python train.py --arch="unet" --model="image flow-matching model" --dataset="rosettes with rotational symmetry" --train_examples=97500 --image_size=32 --horizontal_flip=true --conditioning="none" --objective="flow_matching" --cond_dim=256 --logit_normal_time=true --norm="groupnorm" --activation="silu" --weight_standardization=false --widths=[64, 128, 128, 128] --blocks_per_level=2 --scale_shift_norm=true --attention=true --upsampling="nearest_conv" --init="xavier_uniform" --residual_init="zero_last" --optimizer="adamw" --lr=0.0031 --beta1=0.9 --beta2=0.98 --eps=1e-08 --grad_clip=0.5 --ema_decay=0.999 --steps=10500 --batch_size=256 --epochs=27.6 --lr_schedule="cosine" --final_lr_fraction=0.1 --warmup_steps=2100 --weight_decay=0.09
Rows from block 6, named by matrix and row number. Rows with one number belong to one attention dimension. Each number is 128 + 24 x the weight over its row's rms, rounded and kept within 0 to 255. All counts start at 0. After the name is the row's rms in percent of the matrix's.
# q: attention query, key and value (stacked) (model.enc.2.2.attn.qkv.weight, 384x128, the q third), inputs 0-127
# k: attention query, key and value (stacked) (model.enc.2.2.attn.qkv.weight, 384x128, the k third), inputs 0-127
q.67 097 [142 123 167 105 137 144 157 107 131 139  98 134 130 141 116 139 128 129 101 150 109 143 162 174 118 115 132 102 130 115 124  59 162 117 129 142 164  96 145 155 170 127 141 171 131 156 130 106 145 101  92 115 152 155 138 143 102 135 106 115 141 118 177 110 140 122 117  87 179 144 175 123 167 159  84 128 145 133 137 108 189 151  93 126  94 138 137 139 159 138 121  99 100 128 167 142 147 110 163 155 119  96 122  91 109 111 126 111 173 113 159 142 105 102 104  95 158 125 130 125 107 126 133 124 132  99 131 154]
q.68 088 [ 80 136 122 120 154 111 105 111  85 140 149 102 126 103 121 160 141 100 133 125 111 151  96 154 162 104 111 139 113 120 175 119 123 121 131 133 143 149 126 140 125 163  99 149 127 150 117 167 110 118 139 149 103 114 141 112 130 139 101 116  88 123 131 172 127 122  86 147 142 111 137 118 119 114 109 122 122 142 133 109 171 108  76 154 123  72 113 136 158 144 136 116 129 143  79 110 127  86 140 114  67 104 166 177 113 174 118 104 132 132 121 141 118 126 120  96 113 154 118 131 140 174 140 110 133 112 102 211]
q.69 102 [110 161 139 112 112 143 144 112 171 120 136 104  94 144 100 124 102 103 123 152 112 119 155 116 169 127  60 145 118  82 133 130 118 146 124  95 124 108 119 137 120  96 113 123 119  74  76  96 115 123 128 155 119 159 119 145 120 142  90 125 108 131 150 140  96  96 172 116 138 123 130 130 172 134 136 139 137 108 163 144 114 173 130 157 108 127 135 124 105 121 107 130 161  87 158 121 119 115 143 166 126 173 115 157 150 102 108 129 126 155 127 106 122 106  77 131 129 131 190 108 126 119 153 137 114 144 144  52]
q.70 099 [121 131 134 160 170 114 119 111 105 126 115 123 155 168 163  97 146 120 121 118 141 134 123 148 154  80 145 104 109  90 149 101 110 148 171 139 126 197 123 145 151 127 116 153 139 118 143 141  87 119 150 121 156 148 141 141 122 118  92 142  89 102 125  78 141 153 109 126 185 108 171 107 100 127 139  83  89 156 138  91 137 133 119  94 133 111 132 128 105 102 151 129 134 136 110 137 151 136 147 153 167  99  88 130 100 126 130 135  71 117 109 158  92  93 166 122 143  93 166 126 132 111 124 147 109 137 127 107]
q.71 086 [140 101 176 118 137 124 164 124 137  60 130 142  98 103 161 148 160 186 135 154 111  93 123 118 137 128 109 110 116 130 139 103 118 153 162 107 114 166 106 127 125 128 145 144 140 147 116 135 125 155 141  77 118 137 145 124 103 109  95 113 165 137 100 134 138 154  77 100 139 125 136 113 126 119 125 101 136 155 171 151 136 107 109  78 166 112 126 112  63 143 129 169 143 130 112 138 113 161 144 124  74 135 101 147  88 144 117 128 130 125 110 136 129 119 133 123 121 111  79 140 158 117 139 154 177  96  92 116]
k.67 101 [140  99 169 134  84 106 176  95  88 116 120 146 124 143 135  89 123 151  93 167 122 114 133 182 146 137 114  97 131 133 112  83 157 121 119 135 144  98 156 158 195 118 144 168 132 168 103 121 132 109 117 124 129 148 144 148 112 145  98 110 134 104 167 134 136 153 119  95 179 128 180  99 161 146 131 111 136 153 147 112 156 149  96 125  95 117 111 147 164 144 124 135  99 118 142 132 147 114 146 132 123 103 110 116 106 103 117 134 162 110 143 113 107  90  94  96 133 141  99 122  90 105 140 115 125 116 113 173]
k.68 087 [123  94 157 123 119  79 162 122 187 107 122 110 174 134 122 119 141 161 143 137 135 112 130 146  97 143  98 100 143 120 136 133  91 145 131 107 105 128 158  92 126 152 127 107 114 109 136 147 123 145  63  93 122 134 128 131  96 145 162 115 161 138  86 111 131 101 190 126 120 127 130 116 130 142 124 137  93 102 152 115  85 118 170 141 146 144 116 153  92 112  72 104 126 150 147 135 130  73 129 120  97 155 136 149 107  94 155 109 172 103 151 125  91 110 147 120 110 182 139 139 137 110 120 118 117 130 108 152]
k.69 101 [117 144 110 137 170 156 144 106 142 139  98 132  71 118 121 104 145 101 125 125 111 107 129  64 132  56  77 163 134 144 142 121 142 146 131 105 150 115  84 139 119  91 124 131 128 126  96  97 104 106 142  90 129 151 134 128 131 153  50 149 148 126 169 137 108  97 141 114 159 145 113 129 103 168 136 128 130  89 130 148 123 154  96 101 122 130 114 112  98 147 134 105 121 108  70 111 126 138 151 122 160  96 120 138  99 161 116  95 132 154 108 150  96 124 139 153 128  90 149 110 142 109 117 140 125 111 136 135]
k.70 100 [164 130 159 125 136 130 134 110 145 115 146 118 127 146 152 169 122 164 121 142 128 115 133 143 166 112 140 110 146 167 141 137  94 129 176 159 120 168  81 137 100 122 107 119 124 129 133  96 131  74 139 128 118 128 126 141 135 122  99 131 170 119 122  87 104 168 107 130 167 131 142 111 217 149 116 121 111 140 130  92  97 130 108  73 139 112 132 129 153 110 130 135 143 126  83 136 148 140 127 130 180 125  63 145 150 117 120 159 122  80 136 123 159 120 104  86 116 167 140 108 132  94 117 137 145 106 132 115]
k.71 085 [124 129 132 137 188 120 133 122 115 141 115  77 142 113 147 126 116 181  87 152 119 147 158 187 158 132 103 100 134  99 172  96 142 161 153 145 141 137 109 138 141 174 112 137 147 131  78 141 134 109 141 120 152 128 139 120  94  90  97 108 119 142 129 168  85 132 118 112 159 134 130 170 113 118 127 146 144 173 176 153 149 128 121 103 116  89 120 120 149 136 121 147 134 151 168 135 118 144 153 144 143 170 108 157 119 149 155 142 131 113  93  93 135 111 141 135 120 154 143 140 203 119 143 151 119 118 113 142]